config = dict(
    hop_length=160,
    task='enhancement',
    arch='unet',
    norm='batchnorm',
    upsampling='transposed_conv',
    lr=0.0027,
    shampoo_beta=0.99,
    eps=1e-08,
    precondition_frequency=32,
    max_precond_dim=1024,
    one_sided=True,
    batch_size=256,
    lr_schedule='poly',
    warmup_steps=1920,
)
Rows from block 5, named by matrix and row number. Each number is 128 + 32 x the weight over its row's rms, rounded and kept within 0 to 255. All counts start at 0. Numbers have three digits each.
# conv: 3x3 conv (model.mid.1.conv.weight, 128x128x3x3), inputs 80-87, a 3x3 kernel for each
conv.0:176133094085117135146140121079081134110116154157123122142165104125165132118149171143137070150132159128118175140135072116090127146150110086064049113086070089122092173103070079179112150171077106125139131124108113146120
conv.1:149135146156133137225121094190110139123084117142095172162130140112139101148111151088070119113149130127126135164088132117126133081045141112136108148137149075049108102119153128169163167086140189112073138108141152120141
conv.2:083120136104141143118120080093134130132134121239103067066164124099038090140155133146120097143144123122134142064176110157150106159151158119140090150114117154144097107129131156151120136152105125142182102112141140140093
conv.3:169099106126101150078183092110091068141180140138112170096089177153139150097150141203117156141111153129123109092188099169103144159130133150121219098119119171159174107123100099148103139108073031097081108157152105142172
conv.4:103117070177098134094121126151124126148103114095082115090086130174132065092177126139161168133089097091112140119078186090115151125105114124138111112116129246082134125112085121124135156149165104162152130123133145125113
conv.5:097075136162167131113170105136127114113163166074167166089161112102117084175103142137141119161084141144147104152093136144088119156133163119094126147100147142138130113135115136097188108132110160129072143131103092130101
conv.6:146093163140119097189091105128201122130118107132135107069136166153121106087145125156122109110096065120142143129175127122155113107079098095141102153150129103167120181107161077104099142170161065158215106128151149119043
conv.7:081168087149131108152106144143133085119096151108125160101132107158176096087155126118131124135136147167139096166104051125108139097141183098127086146156100061081115133148100127136112118111116051015169141077145139110214
conv.8:146119115113116114160134132149132138123133129166141130154100160107134164152106096091124167148092121117144135098077032141146160151160090179163141117148182122109125071113097109112155139127163190124138116138125075103088
conv.9:084116128099101111156119124182138136124126112101182123093100042094117134091100100067120149128126139153186118235064118154150124101142151144121142131154162089112139215094144109157130132112160137108088126137110177111145
conv.10:073105109159147133138156135150118151164122137140114129107121118103094096127163119059171196084116125114188116116151142086128166176081158109125153150104095137172119135125112115132112159167137122150126173135121138120123
conv.11:052114235108119168105103171096096171110107140119120097142152123114126124138120116119097158114110141082160139125073196117110164163139139148105083137108087135115023132108180159088126134119186134145128147131105141099124
conv.12:100108102166112164118125121129108146163106127083125118147123132086127153125098165113153191091127126155157138145114097140109161162109172172104148099163134157138123046074059108079111127110122179190150099150106107109108
conv.13:141121161161164148117138113113112102131151105131139180123098136154136108141104144155134111105108161096146190142166134105158131150120095113094080131140183172137137151103105105133191206121093133126073116122114119109097
conv.14:149118151149171145156094118088122169099158140107128088119107103125121123094167090153132120117119126082136140125183138116086122109102115126165143067054109061139139119138163132142142098128136182186074133066121136122154
conv.15:073118179119109164070103087119122096161141110099152136139152092163134123153129179103105148107134149085155102108182117100161094175161093114121139103190144090127145046255116152107122102120162255147119172158106114151133
conv.16:063122114110157126108146134167134169150133097115133129113074111132122132148135101030121171122159134129127148099134167121116120117182124112078044203100138114139096131169143109133156099108115072144153086121188126116104
conv.17:105163101128122144099117139111108125159114101150115137166178100091138150189146081118085117119149146189108132094148140099139117171100099172168176097076187079124098108095117122162133110127146139151092128142132121079123
conv.18:110159176139107134119180083120143176134088104100108151141099122128150123118120133111199133125118126145109092117128151172108128133131086164118159102084086111137137149121162121115164123180178120150177172135158138130151
conv.19:204089088138153143109115195198088132103150165180080104122114135160137104136102146164117148099150137154131113117169074127109118068158208091101096071145164141107157139147108113133114092130157158112108132120153120105167
conv.20:124167121142129166105128168096098144079109128112133146087132127171134132136193179118180116129170132143085118109155172130128135128134081095104119077132121137093178116111126162145124107164127132153165131109144107148128
conv.21:164108215077154128092148159058136121167157122119091116089147119132128150149103168094195173094134147198155135130157186151139101149126129137159136134120079127112129206137141146106126137145103181149164116120095077168146
conv.22:135069099139122137104107083124122144152161165100137154104124115090115142117159153183127157126149127085136124132144145122132098137143083144130097130119118123136091185161175161147103113135106041094159161143119109120142
conv.23:121166108087197093098186134167113106092132090115163187124116078131166109129089152126151103123134140054066132157110156121150137050041055110135124162170122152109156072103087149156125191129159113095130051174116131166129
conv.24:166090145128128132122141120170134077108096133163129164163116101192116130144126132113123112167117138156120162121084129130182167064107148158202092085131106186079117090099136093119183118158106151107120132135110122152182
conv.25:119133121172139173141114116065136152079182140027079080118126121073187129192240123111092126134165099147130108124153146168150130141131125092177117124138152170176136160098093153094070097150134167089165080154075096150108
conv.26:056107135074103149152103147104129108172100186167171098161155173078093105189144153155135154123173107138161121088054100164161143129159167051017122171128167146154164106127107154118088142136134184121174117107126149127119
conv.27:154116130164107102159091157175126102161154107143151192151178071177128144124098130150133141146114136152131070061131154094122157068128136134138111173045116133189148149109141174106100128125121236108096080113162182108068
conv.28:138199114110130133117118173130105152132122074194162110143151147111144117082096004191122116084117110108106137140146060047098121146112168085127171148165172181099162105128103102113148117201138152134161120132080094123045
conv.29:095119107120169131113097135114087150106138111127122123138141116106150142142132099124184157152152137122098109156117089129126111139157154154115160157137162091135113075083078101164083146136144201175147088136133124112154
conv.30:115106142113140127152128140098117105169157109136131127125082141109117078086156114130160134128137128123091104106136123142162129115095120126084109094162136129111103144117074131111163241158228103157132128128122107140133
conv.31:058122110141145140125147107140124129107178122112109097126124142120138103155146098168139091151101145102101137163180134091113154096117097087095122145110082115190113155105167127124082081117118122131100120111125164117120
conv.32:045121163120189088121073154194123141144107149109145106114111125096133116097159167037165168114119169150119129139095183186105136131073137172106146131073114130140118079154140123125134092120147109128180154146154112118130
conv.33:183112152162154156176162154105104162175129117109122150027054139142112109168124085144117073101165089056132139098125122113115111096112109150090102090111127134091144240183255164096115186137139033075161181105141118140115
conv.34:137116091113131114147101138102130140106094158065095140126152128096112130096084089118129218089127123125119099179136109144131141144138123178120127068079116151119100172149140149129114149139146196105130118104112150138091
conv.35:159101101151115082160114114093089134132143151096098149139118093125151111136108126187104110178107151136162134110129092155142123131166140114059165108137092097116114094104088081126125115108175073135106110116123102166180
conv.36:054188079126145131152094107094095110187131163140119096178129084073144131167139125096108120121155108143147145170070182054158150140134050140133139061086161153174145144059120116152134121127123128123086125122093132151181
conv.37:156108108088074120103157138065127129085130160158122091197041145096100141100220118167157104200117170124133122130145158148113109115132093141101106107151148109133079123172123110177123117133098091145147129136093126117082
conv.38:111132164101127115135148120203126137154147123143130107117122096149134090106141113091173154146115178133123139112096163132103159124114120140112132159164093158101125152104185122132137132123103156086126133150142183136134
conv.39:170129095112145112091136139151111134183104129238179159121124138056142144044080096141142109108120119087133171098178150113147152127111113105090102162172097126141140062120134148120183140185101094100154101136147137158155
conv.40:098145096126098091137139107078103103144127150137171073140099135102156150136135156179127089137126137135137103136192094139173113126078134153124075116134143160173111157126103142104110087128127178088108118120153140140110
conv.41:150125140135090121127133188142083107105158143206105135154189129158140136191138118169123155152177131103135107131132120125144129058120152075093122189119133126165091117135141115075141123164124130164111091149111123113118
conv.42:153143198106199116119125158124114095109127126121120116074117172163149088118112118171111136097150106144123129165164095095126185138137118121128153134133110122138056131131149192120107200157159113093057152164114172163138
conv.43:190116103145121145197099086165125141141164134112129088143112158106111131111163182208112080183080105155101109118094148134134106124122158149134090115130099122107041173145144132103159154128166177071116167129076199124058
conv.44:115158130153097126124138139196178112148149157193080147088144150126109117100102146193087100101133160095186103149075197139144126093141186166193098089139143161066113150104157070107157119183114037115173141115112107131094
conv.45:131090130145130112118103123060147116139116141221140132033159152166096090099107144168081205121140138077106111154213175126128139093132077073162105146052083114132079108128112142099115082112101085121136120074102146109135
conv.46:070134034138122092112119158158137129115166112160166128099160091166130160143122172097117094176152097114145175101144156144150124134118136199122163048129119128120164066152120099177136133058105074117099177149113115123108
conv.47:149116119127153123103127165110088141122142130146146153107079163157099159174128152124146127176142165083071163092141131105133098162116118121108133134132073116195140135126151104125077139118122121151193168134144127144135
conv.48:159062122116168125108154133111168111101120153175111120118126093163178155155119084200088104112158126124130105163164050097160103126156124190112125101165108140100101117125083166151125122131136096106098120136150127047156
conv.49:091067063155083138109149141162149150146167124158084130138081124135107121109105077086137155149150110087129161135151138120137135154107132102114136209127088130153189136056085146149106114117099093097097122118161139131106
conv.50:120138078084145124156139136224156109099111103098124153109108167147168146104123171080099153111139164167144156158103171110143095169092095129104137065172165079115162121104121115138073168084091137102106133145154099103114
conv.51:129086098121110101079149207074135121124112120113152134143086165148139164108153161143129125083160124132097093133151081148131130142115140117083146117175143169104091067145013136120135095121123105103185154098124097138121
conv.52:116136111118128133128095141132149140164115146229188203152096097144102075134130097130114137144087180112113136096126130121166148116149077121163141148144126070090112082127164118145141159103120102134133116150126147108111
conv.53:128101071097119151132155150104123128106137162105139142174099062083132135168111101151116050120121139136143154078146183121149200179177087107112162106153112132105095104091189150110174110115124154118104153173133127112083
conv.54:115110137112142141153130088129111147147140097085144130105138137100135185098141154125156121106114134120113163132136101134084174106125181111176132083110122141174075119116102168122112187075118175137018181119120125091127
conv.55:166119056128162132068117147186112085174120137182136144120149147130169128137130111062111119115110152100134089115137100136109140094142101149124158116175138111127134162144097116142149135116142243214102191123109140122133
conv.56:226152173120104108118141108174139128158138090124137141147086105143137093155153114118171077107100146125175156166111160130107098119143103075119099168152160093104126230152189106139118064097101058086036177132171165133108
conv.57:108144102089155096122149086184120067124098175156158117136127144086112126142201164087127120125101134142126112147083107150155132148145156153170147153113175116142097101116134153095095109175080073103101115100113114149175
conv.58:149160141132156121099140131107095118114114152093171077091099139133150086077108148104142168186130147109119125146079115101179097147125134119202089082166157094136086153136137171128144083146125136119074131166081095151123
conv.59:080142105103149128164160097126126140108132078046122121116135088173070175142098156126131162152161145152147124161117117168148162128133130127142126127169126155086104151095117118135151112152118096140097113139150122114112
conv.60:076145111157115123140121127135148133107066139141147158140168137104155110143152109101149131130158130104159162087159132108159115194138076135168174178193152158081108119111084090139135091135128136098132107115133141115123
conv.61:088116152143171151131151106149147120164123110186093104097146164121150143146166072094104113139158158114117120196140107103121173058098064134167090113137105147085088095126122144186148160080180065114120108117135127126123
conv.62:075134150121128147138133112077091169121133124114128131112097120103157068127111103106122067132137141128160113102149173143071152123128116119151151105100157126169132117177137133126170147067170127098115121147134115169129
conv.63:153112149124152066176169115144089042124176132102210135215111179126111140125102156118152087103158139126127125118130123139110118162171119169133149101089113066195125169197163105113111140132082079098172107136127102186126
conv.64:124135155139120140130158168115140125084068176058142147192164091125159129111078126142120101155147174124166130145088135110113142112127175162185118122128135116077146106161071136127132109122117104191187160146165102149131
conv.65:115130086165137160087179167145134119095122106196163137104163132108062150139182049161146134187100119141082097132122087140121111152134157143108148097101149149166147111210097112103112134162146076159176141128124098130131
conv.66:184102103109112128171152142124088154109138125115194139168101125070096141142130149108116120117107120177122087130176136160150117105084090088126132122095113137255124114104147186157154143139146097131165148179126129149156
conv.67:120165093129111155185086126101106160156176167105099105168121094143170153045125123120126149125125153111078091130105099122173134077092126138154105152159138104134179069100126133091126143162104211104022142130112112117171
conv.68:136072248160103186126134095107109083092160179133151096192172115109139154068145123080157197170110157169133170111137145113121173136104184146106112111112157193109103091119139177117065136100109097127093144165087105129061
conv.69:137136112078140153197157151116141158139070118095110109158143162082138151103119134138148164124112172162115188145115083099167117137107035141089188159086136180146191145088115143157125168158104110109156138146112133112115
conv.70:130119128125097157099106143093111159097143120174092191110200151087173067114183144107146140156109147127133122110129179127151116126105160103143141134142071142098131085139098120163124118131159112052135121156111112064167
conv.71:064158178095144094093185136125156134095123106170112149158125115126178158147118084139179139165121159108149115146139107149110125100093089144125082150144108123167165097149115063120092197161109132124117108129159098073104
conv.72:180127117090151131102116127052125133171092145113144159122100152110121105119118091158137077108079193157150134162145113135154165151104080184134184168165129096113095123172147107147113098084140104131051149096087096127124
conv.73:072147170079118134161143102189139106096156109165105150157086111116094088160132097082114153173123120116115089102228088112143102088135141125118128112136098115131119066125175115087135091107152080117141121119126105114124
conv.74:131147100140180159186144158113121152172128106135152129161189143130183120179106089104122176116095139116110073146124155083127115105122111173089116131125048110155194121112122136099159140166135152148196166130112154152142
conv.75:068127134132121109159126170112126110172156167146108145172197090125142106163108142092098113148090156153114086125176145105112109148134127133144120136046092142175095165113110133138139142149146127120100159164170124103147
conv.76:106150169105130125121139169101152181122129127127151142153101160121157130133134093100114136081162097103119128113147097119135077112158172125079113056000069077072124073058110119130146130161099109150116119152124114116127
conv.77:087166087131181090119162130133118130173179146098146139181063177147132160081173086087166103163120152130096142094112187133115082113115155123093118137174125095167097094081118094133155123134165121140099080096103129117184
conv.78:132105170118157125148108129091094156185175124110154111153117176143093212122120100095136176130150141103097126136255123168127140135090098109092114088170119143124161048104128147177110106124135086127073151163165175111105
conv.79:136087160098160155133179128078129124110136167059149189099085113098152083091120098085131124124122152133168143119203089173132115107099155027101142097093176107127120091128098178185100134140124129181116115126125105126096
conv.80:139089123097133102158117157118154110126157148083075169105123102110141137123168140115109085180153134138161126114128205108155119104086085153151067120114127181098200070166156097130119150102152087142065129152144164142087
conv.81:062125128143118120124157095096124159154144142110176128103147161139111155110087125167100131179123130102099138155104190186122095108125074068040123169168093141181172110146092212122118106154141168126136095154181116058108
conv.82:135072115163051104135088153146090088115149172150169132130065115152111123106134141107102124105131124204147121110123105112100110140118062166103152133133203126188144126142161159105123140116089088127129116132113153117121
conv.83:113151068122120132121090151114092125158110126146122112076097183133121141150125105060130218113161088141156060112129153149161157160096048185148154122100155117083073101120187123117129133105132074172095105107118112126134
conv.84:138163100080100130121185106164161160157142101116106141146102097138143127114131140157133137105150157125128142125113118118106154098141107175079172157125128171254174125123100115104127148132112110137123178099051091074115
conv.85:189134074191144097124093113110158129105094163133057152134097142110109115126115106162151085085160132122149080104094147150100101188134149116123107153067110105138135106144155189130118186122104103166112162105092122113155
conv.86:137194201123116177158145103103111114104138092074109165104085091086136146138142128171204125147131153145069179129070114147134125131128136104116108132124184135131093122107155102116138108134150169119169126113125129154135
conv.87:153096142146086107106198140120139140130108122039123158108142144105134150116116206113129127105143138139111184140156163138165118116098037098160129117132189113151132116149112150119100075126164128151114114152113104144125
conv.88:159137115174139130145111105161127137149141130233159131134123109089145140162122137173134129113144108071105118124122117083124123127138149121126150164146139068094062171114162118190113119133127114191135111180116089144158
conv.89:139135165143161139149147166091082108146088106134151149118159099147173090116157166129136098078126179134155145133125156123148089103150092081094138131148102117156151141111088155124162157087130116085121119125070148100163
conv.90:126187129096136128125134139086100113120157166185096143188099108130159158096151158063179183173121166169097138120145132103102156158135081115074137118065071087158139120137111152156119101142152094123117173105132134140129
conv.91:153115069098152158092100138114123116208143089148156134186141153153079123098120116164149133079111100116106080178112092142138130150100178108148072100103168140125128157106113081165141097125127139171146096116144133105111
conv.92:153073112143153137102104148079097138086107126109135076096067150110130164148159147146113067138169133170142138090199164126103149114128112125054118140133107072156078157138132132108102079146123077157204155127128136131075
conv.93:149171083130201116148126125129073124199139165015178160127136077183100114164080151157130166087199075160123155124154117097127145142161167112132055130091143133131163133132160120123129111115129141072084132116163085153078
conv.94:116164146116122128124118164098142103045089124127126179167151162131166110124145114168116059142132118150158059165164200131097131085134133138154174115146132129165230135100136052119137173137102113139093115117167102130175
conv.95:202060153095150112069186112108096184174165079166120165094122187122185109131090081172098162093108162148150138115086190155116148161150117123086108145157121119124128169140125127099092092122110110113149141105137118117113
conv.96:161167170134154120131124143063141122111099156137158123168139102187107112134126061176152106176134077101143073166093131128114124089132144181120116120149132134094093137082166120094178065187128094120104086128116055173112
conv.97:081142175113117136123139104091145154165135160140112080121155122113108150150129111121102108109135107123098144077125172090122189171104087135138120022069202250184063147088172095126164135117130094141151177158133120091120
conv.98:080125079181115138143101093092136129119117131130139127128117038147124111148143190193180109132103117142130137177122118132101168073190080097115073125126151127105089101096123138097169106137127163160174080141158095159130
conv.99:172148132141145138144128145203137128112111129092092092115118132141129127049103140150137119151167089109121168129094103114107166114097139098139096081167109176119140159129117193165127116146130193154166138117167086166107
conv.100:095146126076123120122157098030138102186134118147095090185151156143101116126117139148101111111085148147108092054124144117141101178133136181122155114135140103047160110095107129082131107195055040090114148131115122109139
conv.101:109119092173127145149109127133131104096116132186130118145130098139141093075161120116121113105142128111140144155157122147131099103089097151073054139166210064150115158171142157157113139142113079135153105133136152116161
conv.102:144153026090129190091121137153112161171134109115076155126071090140159080084166129161152083114170121088113149174111059140093141152196134123140143110109105106143191099169066124202085119086105175112091072119106139135168
conv.103:076156130148118206097124161121184142139115155075107086142087109100139185087119144145093097093135086124134115106126135119067147079132048102049083159145110176137081171118113151132151090108124142152208083103157146092126
conv.104:094226116130110130100102148113157128162142127078128116147134112082138101172131163101161099177090125117156137152098096141100103152143149176085199097111152081142174130121083141127116129135120134123107059194135127105126
conv.105:128104076119131138135159135156189128099129132162094079114127163114126135113138098122118132195097115112125114172105160104103133140176110097107142152173104124101133107115167108110175069139150111162203107136123102131123
conv.106:096132180161119138163128125139133117097163114073114172060116136097167127116178136107137092125161124181141092103121167108137097175102123135060166121150159054153131073183184175094117160122145042181192098130139173089104
conv.107:116115147118149103128161103131104126118170095172156132152140122120094138136104130152154091117150132150125113080078178111145115063156122119165175111124080133181182118127076147128105123103125126107130166112111106145098
conv.108:070077139125106153156136150166108157188147163218186196109091076125191136206154136057091168104145143106130100128169129104112124125122120116120071091054101146135154138148192100187076147119138032105136127119181148137097
conv.109:161099131197061153179035183151096143101139109143100081093165066109094140120080129157148154144117131089114134113153159160156070109156136109096124147119096153158096110133161172138143098171090114121130104139167179055175
conv.110:144143187149125144191162140160129132108159152252105100143108068129129178187138099135164115132145144167180131157057183090136099062085154161147139115083096132178090106115109085128113132101149113108119165140135100084112
conv.111:158192077131161168122106142070141164123142147151101102173123110121081179175151148179104154177131099102113091170168134076163191105122128081122075130143172071103113128137167184105163100138131083188103153134126099162114
conv.112:122141117113141170114133121103108073159131140153122137100112133112092139124140135176124099190120152065135147162110132088148106091154161114131100164169105197132135187163194106082129074121127115159159129138135124145108
conv.113:177135099137114058086145142111145113119090162166096122140098108217150101243146129158098089138127110096143140102121147151124139137174076128157131120148097127103189165143162092148098133100145120097123139128136155094134
conv.114:205124082129153140115085129090121124148141145173140099104111086128085122109178126255105123100150152101088167146116120118176130091136118117117158126104141162178189182139083131113139134102171106081094140125131078132153
conv.115:151081130119126146123158077108092165120135120133151140097138112129134153120111114108117106122151116137109126118140068130112147133191139137167152208142113100087135204135138088104148107153130105193151116105128110140092
conv.116:135104111128159124136138169172151162117130084000090041123121148106159161128159210149130153128109160160106100122134146135122141081142101141132135129155107144071088153144098084138083144140147194116103097138106122108150
conv.117:165176099207085150172052115099143183075136180107106095193103176091135215054138167205148120120160118115153123128123145144151113112146162081157124138142163059186117081129126098159126100116123108120128103165085117099137
conv.118:158092137017056109118118108107138092092149095148128141154144159130122158149090123117134153131124091168117201105079161136133091146112103153154150094074091127139128158125105147139120133038148133117140177130116099158154
conv.119:108152125102108136120130094108158087128149167102134153121099106111128132168092185131154126149117118132110150101118153150169138160146094089197169133072106096186147095131184135176099121147124103120156086156114166145118
conv.120:110075182114136121166162105101076159125109113193183141083121130147114099119116080135155203163133104067144054129100219149149162067098146103053105140137129169139118153121190089121161120111118113082073132177081126142095
conv.121:113074098059131098113097099160116100156121140124147072107127137131115108140107100076143109136139172133111132090082142147115071126039058180097120120174105154141163061098049131131172209093130205132132107086108183078175
conv.122:130195116134159133100120148094137149128092101052116159095102124154116139114105108201135141136178119113137150132162144128135106147137221097145122112167137078117134118130134072124122056130109076136146139127148105132116
conv.123:095129132173108145124142158144135122126090121179169156182157150156108109090178153144151156133120105117142128106127070160149127135131180183100151146101157070157113068115095110152159143129124103172142126103161106160120
conv.124:093170078113106117175111123175156131177094150122136141109095153164118142088106112151137194145166094115106125124140143125142162109043117160142096134164107104150084143163089142169135114163131107082159154127099167139126
conv.125:071160103126093127098129179148116115100124108048134109112135108146144143121072109046129142087127096110106128152067112124109187152192074127146171131111082123128101161110104147168146152121136060084070128158151116133156
conv.126:117123051140142094128112174072106129139154136103141140100137099146131114142160077173107090147107124109107115157127054151118173094098168066163117114120133170104091112173062163064124133122141139120042143127176108105154
conv.127:193103119152147096213115067142124148148112126132144116092126130124140120133171113118137113190131148168130113158142141126115151128120096134142128108121167183117129155102131134153083101133121187138131130110149029157161